Weights of a small image VQ-VAE: encoder norm layernorm.
Rows from block 8 of the encoder of a small image VQ-VAE, named by matrix and row number. Rows with one number belong to one neuron. Each number is 200 + 40 x the weight over its row's rms, rounded and kept within 0 to 999. All counts start at 0.
After each neuron's rows are labels from the 100 images, of 14976, where the neuron reaches its highest value: "top examples" is what is common among them. Only what is clearly more common there than usual is listed. The data: simulated fluorescence microscopy of cells. In brackets: how many of the 100, against the usual share in percent.
# fc1: MLP up (encoder.blocks.8.mlp.fc1.weight, 512x128), inputs 0-127
# fc2: MLP down (encoder.blocks.8.mlp.fc2.weight, 128x512, transposed), outputs 0-127

fc1.72,179,213,219,174,253,176,166,211,150,215,186,219,204,119,235,178,234,286,197,191,198,176,153,260,176,229,251,213,188,153,165,120,199,176,135,187,175,189,186,213,247,148,210,183,205,212,177,187,254,196,157,213,152,270,173,275,217,178,234,174,219,229,313,195,156,276,216,212,252,190,196,127,224,311,229,192,243,227,206,142,163,157,171,178,202,121,169,191,225,183,209,176,241,298,201,282,172,202,248,141,173,227,192,189,140,197,217,162,242,200,235,195,199,260,147,215,183,199,179,163,156,195,184,203,302,198,205,270
fc2.72,227,178,189,218,167,222,236,176,152,203,256,197,237,221,199,205,208,204,170,258,169,207,225,197,186,236,107,245,175,258,273,127,254,126,180,204,212,177,233,152,194,192,234,207,188,199,189,233,96,208,186,160,241,233,194,235,247,187,203,185,160,218,173,194,223,207,196,153,302,204,165,253,215,212,142,174,238,164,179,213,208,155,160,159,179,191,198,191,179,177,208,126,216,199,260,248,258,182,182,178,210,135,261,284,252,218,183,266,147,116,166,185,199,119,158,225,199,224,220,173,195,176,239,71,274,248,252,213
top examples: vacuoles (46 vs 12.6); yellow stain (42 vs 20.2); fibres (38 vs 12.6)

fc1.203,149,161,199,279,222,190,224,91,171,131,232,222,179,144,215,183,191,294,184,263,226,195,186,255,314,248,190,160,188,177,221,200,186,164,198,233,166,222,175,210,220,149,255,156,133,195,176,285,203,219,197,174,206,226,182,166,228,163,206,218,198,181,162,281,260,190,166,228,215,222,191,196,199,142,191,212,190,223,170,195,177,191,211,231,210,213,147,210,164,300,165,194,211,125,199,212,128,176,155,187,299,138,238,198,189,192,201,198,264,228,185,188,190,281,292,171,186,176,158,152,136,189,254,226,187,207,170,244
fc2.203,250,243,174,193,234,233,207,204,129,189,257,116,213,171,228,131,194,139,209,202,252,187,244,167,185,179,206,243,183,116,258,296,183,174,201,244,149,188,193,167,254,182,203,210,167,168,204,237,193,147,177,203,130,192,170,267,229,235,158,243,191,195,291,242,128,210,198,196,242,198,179,314,215,198,208,209,251,241,206,194,204,214,223,289,191,162,186,237,167,208,182,145,226,221,190,223,282,284,174,155,241,263,172,277,182,195,215,155,150,251,187,274,213,188,183,195,225,234,209,211,247,222,223,207,145,226,133,226
top examples: green stain (100 vs 20); fragmented nuclei (32 vs 12.4)

fc1.89,176,156,137,232,170,188,139,190,188,213,170,230,175,221,283,233,233,249,176,237,230,106,108,229,182,192,100,256,225,209,221,261,110,244,176,126,195,238,249,214,251,213,161,216,218,249,178,199,144,230,167,172,221,194,232,228,164,237,229,194,229,198,242,227,235,173,224,183,220,238,192,248,250,192,188,210,163,195,187,208,234,197,155,152,256,111,246,177,241,196,213,130,142,208,230,166,226,171,269,185,177,231,150,213,242,191,272,249,150,190,203,181,173,234,182,195,189,173,254,283,95,186,197,183,198,219,166,259
fc2.89,213,236,142,217,160,213,223,269,195,186,276,238,230,222,200,157,187,230,156,177,163,100,209,151,185,208,114,191,214,185,206,200,251,148,131,301,189,202,248,179,216,184,189,198,205,243,164,190,170,209,193,211,228,208,213,286,189,165,201,189,260,202,153,158,210,181,183,259,139,138,240,208,130,181,300,268,159,193,203,198,234,169,152,186,232,105,233,169,205,195,233,141,138,182,199,210,219,267,174,190,241,186,244,178,209,221,241,246,206,215,230,156,72,210,180,199,168,206,218,198,251,203,205,184,148,291,213,201
top examples: ring around the nucleus (42 vs 12.3)

fc1.162,219,146,118,184,225,164,182,202,157,293,181,235,236,289,167,241,157,241,218,213,217,218,145,232,190,213,199,172,229,171,219,286,258,188,179,191,132,187,249,210,145,204,185,195,235,245,135,161,164,229,146,245,289,199,167,227,197,198,181,200,212,193,217,230,140,240,238,181,197,195,195,254,255,271,221,230,244,134,194,235,183,203,231,180,195,171,228,182,107,152,187,200,210,262,189,203,155,139,206,260,224,247,222,199,263,217,207,139,197,219,135,200,126,169,211,149,230,128,216,212,159,132,202,147,240,237,164,283
fc2.162,209,143,191,210,161,207,196,196,173,221,180,286,140,199,227,186,180,194,159,204,265,243,180,216,178,240,242,190,204,194,216,176,186,209,183,173,107,181,306,213,152,167,215,197,122,176,213,210,222,164,119,191,229,247,192,160,151,200,219,229,181,195,100,152,216,198,249,244,95,121,210,127,228,209,256,262,248,254,213,184,244,226,291,216,229,110,145,177,141,200,273,224,242,201,206,154,209,220,159,230,185,194,214,224,220,197,258,239,209,223,213,118,203,189,197,166,191,247,170,210,254,223,207,264,207,242,243,181
top examples: ring around the nucleus (86 vs 12.3); magenta stain (43 vs 19.5)

fc1.193,206,190,173,171,180,161,214,168,237,249,80,276,209,149,151,178,239,210,222,145,137,160,211,240,205,191,226,163,92,183,162,230,168,162,231,207,259,208,232,172,229,200,208,184,130,193,148,158,260,157,219,218,210,238,225,217,173,301,210,219,265,208,179,188,244,185,166,155,214,238,149,226,143,142,207,233,178,200,302,177,232,216,192,177,129,184,178,195,166,104,219,197,231,177,196,219,206,261,268,209,232,151,237,198,174,204,237,228,166,192,208,201,200,205,243,214,144,225,218,236,252,169,180,126,177,290,259,166
fc2.193,170,175,99,203,260,174,198,179,202,186,174,173,216,265,154,179,223,198,154,151,242,234,134,206,223,210,182,156,184,197,254,263,151,281,193,225,135,188,281,193,172,199,202,156,255,179,216,227,209,232,219,274,252,147,222,188,230,191,264,170,177,191,260,215,210,219,178,210,218,207,255,175,302,196,223,248,165,268,182,186,149,217,116,201,277,253,212,236,185,222,176,194,181,202,302,214,177,163,153,246,166,215,211,190,184,234,105,239,198,223,186,144,162,167,195,175,180,236,202,148,179,275,187,130,180,199,147,261
top examples: crowded (62 vs 24.9); cells: ten or more (62 vs 24.9); fibres (35 vs 12.6)

fc1.146,270,221,243,202,177,214,201,220,191,193,267,206,162,202,274,212,201,169,185,207,223,166,185,147,113,234,146,293,243,94,189,163,196,162,203,130,215,246,233,195,197,215,177,227,133,218,198,198,152,233,208,229,150,151,214,253,168,223,184,204,260,145,147,219,180,174,212,246,190,152,229,238,191,210,163,190,180,232,104,252,210,191,158,232,208,216,205,145,181,169,178,189,192,241,230,226,243,259,244,260,242,196,253,175,284,134,211,237,201,205,183,245,137,195,195,163,217,250,226,177,174,219,241,294,83,169,150,196
fc2.146,171,216,146,234,237,204,217,214,149,196,231,234,235,157,220,262,219,131,204,245,263,204,191,181,202,210,248,267,211,213,219,218,206,199,178,268,192,197,158,159,182,196,296,209,196,189,111,167,177,252,192,161,191,129,172,205,152,192,251,229,163,213,232,178,157,228,192,260,226,217,182,240,202,205,171,114,123,198,235,161,215,179,108,129,225,145,249,204,201,219,260,183,254,221,199,171,220,192,173,243,247,217,111,135,212,166,103,233,235,187,199,145,285,182,183,223,216,183,201,232,239,254,230,157,317,197,197,211
top examples: cyan stain (59 vs 20.2); crowded (54 vs 24.9); cells: ten or more (54 vs 24.9)

fc1.349,185,237,93,252,221,205,262,215,268,292,135,153,175,202,126,172,175,232,139,199,165,126,230,197,183,177,251,203,226,278,260,254,208,195,190,195,184,177,152,180,276,216,206,166,175,204,143,198,245,219,224,205,228,218,251,170,165,178,196,170,205,223,194,211,246,119,183,242,162,178,194,159,290,119,154,287,236,208,218,184,164,201,228,219,174,159,228,262,200,205,203,220,120,217,217,228,179,263,220,159,177,191,199,117,230,220,230,256,193,258,171,248,273,157,195,204,161,164,169,246,206,185,175,165,212,227,245,184
fc2.349,198,171,142,203,194,181,104,126,161,194,216,208,105,154,223,224,202,141,193,211,208,206,195,215,216,204,222,202,177,199,247,229,145,234,173,231,213,208,231,139,93,190,188,214,190,213,110,231,219,233,222,251,243,128,208,154,236,232,210,154,161,181,277,172,162,198,157,219,151,208,214,175,213,232,232,219,207,283,197,220,246,220,205,143,225,195,185,203,116,242,247,132,240,223,166,162,247,172,201,222,214,244,213,170,219,231,142,207,137,239,227,119,305,170,202,215,234,241,240,173,213,237,171,138,234,132,125,169
top examples: fibres (32 vs 12.6)

fc1.83,190,243,194,209,214,211,225,301,194,182,267,226,222,181,266,247,197,224,218,180,159,179,257,161,212,187,181,237,115,186,148,138,193,191,196,211,223,137,202,247,170,260,146,187,168,170,258,211,225,139,194,262,188,229,224,208,305,203,225,213,203,262,196,147,155,146,219,164,241,219,275,174,155,173,218,158,118,177,224,161,185,240,173,117,161,212,191,251,221,190,216,186,193,253,225,242,166,240,215,140,204,231,196,172,118,147,189,204,216,157,190,184,220,262,195,209,140,273,249,198,228,224,152,242,126,209,140,280
fc2.83,234,242,227,223,222,162,112,119,146,243,281,143,204,181,130,169,237,238,183,211,210,157,121,187,176,257,127,178,234,233,235,200,261,236,240,168,178,235,256,225,305,189,239,214,258,197,155,205,222,259,167,203,174,195,193,183,195,245,186,210,233,215,236,187,144,218,198,168,210,201,170,251,254,221,181,123,224,201,202,237,165,202,187,251,188,167,142,175,170,220,169,151,181,191,183,216,205,195,195,199,216,170,121,161,206,194,217,238,195,209,190,198,38,172,138,195,225,201,200,203,209,256,207,196,250,245,234,99
top examples: crowded (63 vs 24.9); cells: ten or more (63 vs 24.9); yellow stain (44 vs 20.2)

fc1.407,206,162,179,232,194,193,116,180,180,250,235,268,157,243,229,184,181,221,174,289,234,220,270,224,190,224,160,194,224,175,223,215,154,245,143,122,87,174,238,135,222,255,198,239,203,187,213,165,201,182,210,173,191,147,195,201,235,215,202,253,227,205,206,179,272,169,251,184,137,122,166,232,256,200,234,162,242,192,149,135,218,259,224,232,233,167,182,145,275,130,260,122,214,217,259,172,233,213,185,202,154,197,157,217,247,224,261,253,205,231,198,205,240,134,236,207,168,201,170,186,128,255,195,167,149,250,187,200
fc2.407,218,230,221,172,143,182,260,193,242,153,197,166,97,226,141,151,239,266,188,198,173,239,244,175,225,209,226,222,217,149,141,199,235,139,218,226,214,256,261,198,214,209,189,224,138,247,188,184,162,210,208,176,237,155,207,260,97,165,174,260,159,224,146,226,237,190,172,333,207,160,245,176,185,150,177,159,191,130,196,223,233,153,233,150,210,150,268,208,161,202,222,257,158,212,180,132,145,220,256,144,234,224,186,136,171,201,241,186,167,181,189,193,230,210,186,188,229,150,161,190,174,270,177,253,234,224,141,182
top examples: fibres (51 vs 12.6); magenta stain (40 vs 19.5); ring around the nucleus (34 vs 12.3)

fc1.131,198,182,207,211,142,232,190,207,128,208,226,275,174,131,258,284,232,192,178,211,188,170,233,187,200,150,198,247,183,239,173,103,187,191,181,208,248,139,213,181,195,162,162,184,199,151,251,204,249,240,153,234,170,211,198,127,250,246,228,189,159,268,138,165,200,201,176,183,164,165,262,150,177,162,215,164,193,176,256,176,218,259,208,146,187,191,191,281,263,220,197,225,202,248,192,260,291,233,239,160,236,209,185,112,240,198,156,224,229,198,197,125,200,154,209,182,119,253,238,202,197,213,222,199,104,274,170,236
fc2.131,267,258,238,204,146,191,126,179,181,210,224,188,224,215,165,102,185,253,233,191,215,243,135,183,176,265,104,153,163,182,230,193,234,217,226,209,122,190,263,237,268,219,227,202,178,255,190,202,175,214,142,155,206,248,186,253,233,238,170,198,286,193,315,225,214,231,216,178,189,213,177,182,186,174,168,170,120,181,202,181,135,184,182,126,184,202,203,166,177,199,198,115,209,245,105,274,150,172,186,191,268,203,179,254,219,228,249,159,204,248,211,202,157,198,161,253,267,201,213,243,166,242,180,190,208,198,201,186
top examples: vacuoles (52 vs 12.6)

fc1.223,177,173,196,133,227,185,209,218,250,241,250,233,216,206,218,222,140,228,253,203,251,203,263,280,193,208,201,206,166,194,188,218,150,207,203,193,105,210,219,140,246,230,203,248,241,188,192,128,209,213,250,224,166,154,174,198,176,161,132,222,240,218,103,257,149,242,223,171,125,205,223,242,187,193,185,212,129,241,185,256,159,246,225,216,191,186,136,247,247,237,207,211,227,216,209,222,212,181,105,164,112,192,263,223,173,272,182,118,223,222,246,156,200,245,191,172,148,163,178,218,265,278,211,224,168,175,190,115
fc2.223,122,145,241,178,255,193,201,146,199,248,166,202,178,225,159,216,229,257,214,226,165,237,211,266,156,167,202,182,160,243,205,150,206,257,224,182,177,203,178,220,241,198,156,199,220,260,244,207,122,247,218,195,138,238,195,255,113,179,215,210,151,207,193,116,190,228,218,241,231,243,145,305,277,144,202,113,254,251,151,221,245,185,166,186,190,218,248,223,217,244,157,252,132,239,150,202,179,209,232,178,210,106,196,179,194,182,253,219,171,172,205,144,214,230,167,238,216,135,197,247,195,234,126,170,172,145,219,230
top examples: fibres (90 vs 12.6); yellow stain (52 vs 20.2)

fc1.0,251,163,171,135,259,193,183,218,192,196,198,202,231,126,218,186,188,246,201,171,249,224,102,243,182,177,183,151,240,252,211,178,223,237,182,267,230,198,200,82,304,150,207,154,212,175,178,191,179,234,230,178,141,234,215,203,216,160,205,178,227,208,174,201,194,212,168,196,194,184,172,273,237,197,232,244,246,223,214,184,188,181,126,160,215,205,243,181,328,204,164,83,189,210,90,194,141,215,203,215,207,220,193,223,262,199,231,159,237,238,277,195,218,218,190,163,272,186,257,219,155,209,140,190,194,242,224,181
fc2.0,168,176,155,207,216,215,256,191,203,187,210,155,204,184,219,294,227,155,199,174,202,187,225,232,218,65,107,260,199,182,238,215,113,214,218,180,225,204,249,219,247,204,197,208,232,215,202,217,185,188,175,237,275,181,211,219,232,198,116,197,240,209,175,149,199,204,215,158,236,224,101,205,150,161,172,165,235,127,222,205,198,199,139,232,198,205,162,236,241,209,177,167,93,204,225,202,91,198,134,243,226,161,187,223,189,176,183,133,158,257,197,218,290,232,219,184,173,155,233,222,204,195,212,225,119,157,273,187
top examples: vacuoles (49 vs 12.6); yellow stain (45 vs 20.2)

fc1.49,236,184,199,158,228,161,225,202,209,286,152,178,175,177,197,135,184,210,157,173,200,159,228,254,206,170,216,243,189,276,181,250,215,192,176,201,155,201,208,309,224,174,250,181,258,205,180,207,201,173,214,241,175,184,263,153,243,171,265,121,263,198,238,276,207,257,245,231,176,166,204,167,180,238,169,140,144,235,162,119,160,248,193,254,186,197,302,226,197,171,205,177,130,203,228,176,259,165,162,149,173,232,249,259,316,244,161,212,195,143,200,152,196,220,198,209,237,150,191,180,179,164,160,168,244,169,215,174
fc2.49,168,175,166,226,162,172,206,167,149,235,254,182,188,191,184,264,192,169,266,204,170,217,147,231,188,177,224,215,248,145,214,155,312,212,242,242,203,167,243,76,173,231,181,209,193,117,197,213,150,146,253,237,247,273,251,229,195,236,175,192,169,211,165,232,182,200,204,167,229,281,173,244,183,181,199,236,199,152,171,181,265,202,161,119,187,130,193,200,240,199,179,192,213,220,191,193,202,228,225,287,180,187,266,178,219,101,175,184,219,208,195,258,257,144,161,226,175,238,147,148,210,180,284,172,234,217,134,215
top examples: crowded (51 vs 24.9); cells: ten or more (51 vs 24.9); membrane rim (38 vs 12.8); fibres (32 vs 12.6)

fc1.168,255,246,212,146,199,178,280,103,202,173,137,169,191,248,190,160,214,252,246,157,191,193,145,193,221,209,255,134,257,237,239,199,146,241,201,241,245,206,223,243,155,179,174,126,152,216,223,179,179,205,224,237,209,195,212,197,169,147,206,150,193,117,247,212,203,198,233,254,209,202,199,147,120,131,166,184,144,259,236,324,185,189,238,185,226,194,219,215,217,223,224,212,218,249,183,185,256,204,213,180,198,250,249,305,154,125,197,172,198,154,156,197,201,153,219,211,205,152,252,221,198,212,157,231,180,205,98,180
fc2.168,245,217,201,157,215,178,256,299,228,183,169,172,269,142,166,220,210,144,201,202,163,229,143,157,215,263,268,199,209,182,252,198,237,157,179,217,199,187,262,191,216,204,245,207,199,190,183,175,163,211,175,214,226,232,177,226,203,212,260,209,209,193,169,133,261,225,199,196,168,219,196,57,265,198,215,210,150,127,237,209,176,241,200,230,235,193,297,151,235,217,201,189,164,212,235,312,165,205,256,190,199,226,202,210,170,214,180,173,174,202,141,226,244,161,186,205,205,138,241,259,236,127,246,176,102,174,208,114
top examples: crowded (93 vs 24.9); cells: ten or more (93 vs 24.9); cyan stain (77 vs 20.2)

fc1.395,223,250,191,250,240,216,200,185,202,92,179,171,98,168,161,175,169,264,203,196,211,223,225,217,182,245,197,229,241,219,247,217,199,194,245,163,153,185,238,210,220,215,183,164,267,189,165,203,179,202,199,135,223,190,197,295,182,146,189,212,226,212,277,247,181,136,223,244,191,242,233,233,190,208,163,184,208,230,234,35,224,243,179,240,128,250,170,299,234,235,225,215,175,191,210,213,210,183,216,206,167,153,142,167,223,243,216,202,226,228,168,197,95,199,197,207,131,156,179,152,172,259,229,188,155,254,218,197
fc2.395,166,236,218,205,231,174,250,229,208,200,276,188,215,194,181,271,211,175,246,244,208,128,161,216,221,208,211,202,212,265,170,146,249,180,172,220,207,218,137,166,258,136,208,193,217,154,272,191,217,198,196,207,193,224,232,86,203,234,108,197,206,177,145,195,245,245,185,113,225,118,194,175,189,220,167,251,203,234,162,200,167,137,321,171,177,180,273,128,245,210,197,132,225,216,187,214,176,243,186,284,196,218,231,233,196,166,229,129,142,215,210,187,281,242,185,213,223,149,205,160,192,186,217,157,232,170,263,212
top examples: cyan stain (44 vs 20.2)

fc1.143,206,119,180,178,227,250,159,183,196,211,234,256,151,202,124,116,206,218,206,198,249,170,246,211,212,195,252,161,195,200,225,158,275,212,200,149,244,193,165,259,176,141,169,136,195,163,268,218,169,224,188,215,152,220,132,226,204,191,202,167,147,158,249,148,210,275,246,196,223,239,181,54,167,229,264,195,217,236,221,177,226,308,219,228,252,174,179,249,232,202,221,185,187,232,232,220,215,237,184,131,232,164,159,213,245,168,199,114,166,176,220,259,206,226,247,233,220,186,155,151,175,183,184,164,230,140,222,175
fc2.143,178,163,211,162,179,181,210,239,117,182,173,121,241,187,257,254,116,170,145,170,126,204,237,199,229,250,208,234,194,170,194,227,170,196,207,199,219,169,145,122,206,220,200,232,211,170,183,215,235,191,187,244,223,172,289,229,227,230,264,213,188,181,210,273,164,164,264,265,221,155,239,236,220,189,159,222,141,195,173,136,138,239,236,231,133,206,174,238,214,194,178,190,152,153,197,133,185,251,146,260,180,295,276,229,176,221,156,216,212,215,233,249,207,168,174,127,217,213,266,176,238,159,154,113,243,214,182,219
top examples: ring around the nucleus (29 vs 12.3)

fc1.149,175,234,174,239,119,200,237,238,281,239,148,190,156,163,191,194,228,229,230,132,178,165,164,155,199,205,211,214,233,220,139,132,174,210,167,209,204,218,187,190,217,151,186,200,235,162,161,228,273,181,192,203,185,264,161,217,271,288,168,229,229,263,191,138,227,235,185,195,231,229,191,179,128,307,223,178,118,134,158,201,223,208,235,164,170,220,207,207,206,197,194,200,180,204,230,204,206,213,227,235,216,149,225,155,250,271,176,146,117,211,211,143,176,278,226,147,245,260,276,158,207,277,175,156,133,149,212,200
fc2.149,205,254,217,191,95,200,206,215,154,231,149,251,264,237,152,164,228,277,229,186,190,143,220,254,190,216,177,215,181,254,233,240,127,172,272,234,154,176,194,204,193,266,228,201,158,250,210,188,222,167,203,211,179,204,205,180,253,175,185,212,179,191,148,311,197,203,207,182,246,194,269,154,300,184,156,220,234,266,201,206,200,244,148,190,199,220,165,219,189,228,197,179,254,142,176,182,92,215,123,206,205,243,245,235,181,231,208,195,270,164,202,208,186,179,206,198,215,239,236,260,211,175,195,71,210,237,143,160
top examples: crowded (54 vs 24.9); cells: ten or more (54 vs 24.9); yellow stain (48 vs 20.2); ring around the nucleus (32 vs 12.3)

fc1.189,154,234,122,197,135,172,173,229,208,180,211,238,202,169,219,155,177,227,168,277,240,215,153,238,132,182,192,212,118,161,164,132,294,307,238,186,155,220,275,215,224,178,192,159,254,287,224,216,199,199,223,140,193,137,194,205,228,211,208,191,186,115,224,287,230,180,241,213,184,228,194,180,219,190,222,171,235,167,230,191,210,239,240,204,206,228,214,164,193,227,214,272,178,131,210,170,196,255,189,232,213,150,196,218,226,142,261,178,190,202,198,168,218,291,168,261,176,159,221,151,228,168,113,197,237,203,111,192
fc2.189,210,135,235,238,206,237,217,194,217,177,223,210,236,181,256,245,133,156,199,222,212,193,197,158,225,191,152,175,250,136,170,155,167,184,162,228,198,203,189,174,180,155,150,201,217,157,214,197,241,197,191,215,179,168,184,173,243,176,283,207,222,236,200,98,229,214,193,237,255,193,169,257,279,261,245,283,191,208,209,189,151,238,150,168,217,73,237,263,236,187,192,144,270,217,181,247,180,142,114,185,235,170,233,214,174,236,194,191,207,210,172,196,194,167,148,179,168,217,117,235,108,223,206,296,131,184,191,252
top examples: cyan stain (80 vs 20.2)

fc1.56,195,222,160,210,251,126,258,229,213,219,208,257,184,112,190,196,201,182,276,210,159,130,213,232,192,173,217,202,160,165,195,155,227,190,268,149,158,154,191,202,178,208,160,219,225,269,189,210,209,136,201,246,151,145,253,199,218,201,253,237,222,178,256,190,265,172,206,169,181,277,218,79,187,271,279,169,236,180,237,137,162,267,195,241,130,210,190,225,259,132,174,200,197,211,220,225,195,216,217,216,220,207,270,234,157,158,181,135,150,198,217,134,201,167,197,167,233,258,250,233,235,210,158,148,181,267,167,216
fc2.56,248,168,212,196,135,241,160,176,202,214,273,156,227,253,157,154,175,158,200,258,186,259,132,211,215,298,140,96,220,158,217,195,192,224,146,226,252,214,262,157,176,201,222,192,243,141,268,222,186,209,201,184,240,274,182,209,225,249,298,191,112,180,182,206,173,242,237,217,223,143,215,275,235,285,183,191,185,267,177,185,144,193,252,212,196,175,143,246,243,165,205,197,176,222,133,191,202,207,213,209,272,200,141,228,204,156,218,234,158,214,143,197,205,266,180,230,189,177,192,136,141,174,176,172,211,185,189,201
top examples: cyan stain (80 vs 20.2); long thin cells (52 vs 13.1)

fc1.296,199,273,159,203,196,267,146,168,229,165,167,244,183,132,201,219,222,187,188,147,171,170,177,159,233,299,262,145,167,225,198,243,190,224,214,164,188,232,192,205,291,164,217,255,178,217,234,225,162,193,206,224,227,178,229,201,244,148,256,165,195,144,201,208,250,148,141,215,251,146,208,121,209,245,174,243,274,175,189,193,233,238,157,159,142,213,126,270,255,233,168,228,221,215,212,180,232,219,104,186,182,246,277,124,210,147,182,173,114,253,164,217,190,163,220,208,253,228,175,256,188,170,244,213,163,186,170,191
fc2.296,214,159,218,224,290,162,169,277,187,200,110,208,273,199,160,121,183,187,240,243,248,148,178,227,201,147,203,145,249,212,210,215,240,227,205,128,204,203,234,197,194,238,200,247,212,271,160,205,211,115,212,189,263,203,244,223,215,206,142,179,132,210,189,198,98,204,171,255,223,150,174,194,146,248,236,177,237,221,168,164,153,217,238,224,181,314,242,237,198,190,177,222,167,195,198,222,206,261,197,256,190,203,179,181,185,260,179,154,217,178,197,110,163,209,214,193,176,309,193,233,186,143,202,210,206,237,152,132
top examples: crowded (73 vs 24.9); cells: ten or more (73 vs 24.9); fibres (40 vs 12.6)

fc1.229,217,167,236,176,156,157,238,226,211,192,221,212,206,150,211,222,206,222,176,185,224,206,146,244,264,246,209,192,147,160,218,129,259,184,227,155,185,182,143,222,217,137,169,180,223,298,209,175,262,193,203,318,135,200,192,189,246,169,276,175,205,231,131,137,185,252,292,226,207,196,202,140,175,252,218,204,221,216,223,148,150,247,253,234,204,185,172,215,214,138,206,194,212,324,215,257,194,182,196,152,228,202,246,207,153,156,190,185,139,223,128,199,150,245,205,151,203,178,133,200,196,203,243,222,127,200,131,208
fc2.229,223,238,228,216,218,182,162,177,184,190,114,139,217,225,220,180,197,204,213,236,142,123,166,213,242,237,174,177,207,203,179,161,248,177,169,215,189,202,260,219,225,219,213,209,221,182,246,181,131,165,189,216,241,224,177,202,220,253,189,229,164,210,264,180,220,243,203,107,222,202,205,239,226,203,222,187,279,118,172,212,109,155,233,212,193,156,219,179,263,214,160,102,329,153,164,219,102,237,264,158,201,189,228,233,210,167,238,222,210,154,192,188,203,213,163,236,181,175,304,173,165,254,204,193,251,284,184,139
top examples: cyan stain (51 vs 20.2); vacuoles (38 vs 12.6)

fc1.283,219,209,225,290,242,197,203,236,243,225,235,116,253,145,197,263,199,228,126,178,197,152,196,138,219,148,183,196,235,214,145,185,198,210,164,177,112,204,202,321,170,220,183,253,248,190,226,232,168,193,206,193,165,83,192,235,224,213,246,222,235,186,163,157,204,181,181,157,174,188,198,162,184,180,268,184,211,197,248,211,150,108,244,228,195,183,215,251,150,140,171,195,188,208,237,255,205,205,246,235,238,240,196,174,242,139,159,223,187,261,210,245,183,186,178,182,151,292,133,219,240,196,218,152,141,179,261,241
fc2.283,202,233,229,210,234,220,198,69,221,190,160,256,118,194,187,228,212,129,260,216,213,298,148,190,209,199,169,143,202,188,193,206,183,208,232,208,199,189,208,263,254,184,182,203,233,169,217,194,226,160,246,187,160,107,186,203,143,119,201,200,216,208,219,246,147,206,201,194,251,221,191,167,213,169,252,252,206,264,201,200,227,263,197,128,186,235,239,243,197,206,252,162,135,215,153,141,156,212,210,130,135,202,162,122,192,188,254,194,135,185,193,189,257,230,189,198,230,172,164,211,182,222,180,204,78,129,152,159
top examples: vacuoles (32 vs 12.6)

fc1.65,177,171,223,197,310,278,126,228,173,221,166,218,241,301,193,151,186,137,208,143,227,202,211,286,182,234,188,207,254,216,181,171,252,198,243,185,215,158,205,194,177,244,210,150,125,205,231,195,167,143,267,182,244,200,184,155,193,143,208,238,257,170,168,149,228,233,212,190,210,170,235,222,212,154,180,177,179,159,199,189,277,134,181,187,188,190,258,229,132,176,223,259,162,153,138,160,165,220,202,182,251,227,158,199,147,246,209,185,221,168,123,259,227,251,223,223,296,256,139,165,200,226,218,209,151,199,228,245
fc2.65,161,163,252,185,190,183,206,253,170,232,239,188,142,189,170,298,132,196,155,192,205,131,197,190,179,196,234,188,232,185,144,185,259,214,215,204,189,188,254,192,207,153,187,140,254,168,218,156,144,126,218,151,165,328,179,259,233,209,245,199,200,194,236,220,133,239,247,214,234,191,180,221,211,197,227,201,229,147,253,222,275,138,240,174,178,195,195,235,235,147,212,175,165,227,136,157,184,181,269,191,161,157,253,230,198,213,178,185,228,160,205,178,157,226,187,186,215,294,302,247,178,130,246,220,240,264,220,260
top examples: crowded (87 vs 24.9); cells: ten or more (87 vs 24.9); red stain (73 vs 20.2)

fc1.477,139,261,162,213,234,152,155,213,142,178,174,189,240,184,211,220,179,165,286,181,184,179,173,254,227,191,247,232,260,233,180,249,226,250,197,183,161,224,198,165,255,201,202,131,202,240,216,179,202,257,181,178,251,153,137,186,205,203,146,168,193,163,239,161,182,188,202,184,188,248,200,140,246,209,195,122,160,167,195,242,256,261,155,224,207,211,310,134,187,254,183,121,194,181,167,200,217,196,206,267,212,214,162,220,153,273,254,238,242,197,223,218,199,168,261,116,74,189,123,170,182,235,209,152,221,215,237,187
fc2.477,207,251,201,194,181,219,149,214,246,199,113,227,217,127,195,218,210,156,225,143,163,141,175,196,139,158,159,205,152,256,229,219,140,185,215,226,226,188,197,263,260,190,162,196,287,181,175,178,194,225,209,183,241,163,211,312,213,246,220,199,303,188,160,200,217,221,206,221,230,251,227,268,254,214,217,213,203,218,208,214,168,202,173,201,215,243,206,223,194,182,250,271,112,237,271,228,228,162,257,227,219,232,287,185,203,178,226,231,279,195,223,178,177,207,161,164,177,184,222,193,162,227,214,147,90,220,142,105
top examples: yellow stain (43 vs 20.2)

fc1.22,164,243,169,192,149,191,254,185,175,103,230,171,215,181,185,207,176,196,247,243,208,183,263,193,228,150,119,192,205,260,162,232,202,173,209,149,240,247,182,284,196,170,269,195,231,228,120,149,123,145,221,250,183,183,195,96,200,264,186,140,165,242,224,217,180,232,229,168,218,208,140,194,264,162,213,192,205,201,231,223,203,150,195,141,180,197,165,155,204,225,264,191,172,217,198,212,108,226,241,248,266,148,209,174,196,143,202,222,239,211,216,266,197,239,180,197,224,264,196,165,235,156,227,191,284,182,237,295
fc2.22,177,237,282,209,193,191,207,228,214,207,204,206,195,223,245,216,176,318,183,177,200,177,256,156,210,252,234,157,186,266,244,220,254,154,203,148,181,184,129,176,138,223,146,219,232,160,243,210,173,198,197,229,203,261,200,194,204,223,88,177,189,190,178,163,199,222,219,102,217,194,240,242,178,155,226,206,225,138,227,198,137,165,256,239,167,232,252,141,228,189,197,242,161,180,172,137,248,257,255,163,128,211,204,242,223,208,206,187,183,207,248,180,181,230,183,228,211,126,299,256,227,211,169,266,241,235,255,112
top examples: yellow stain (47 vs 20.2); vacuoles (33 vs 12.6)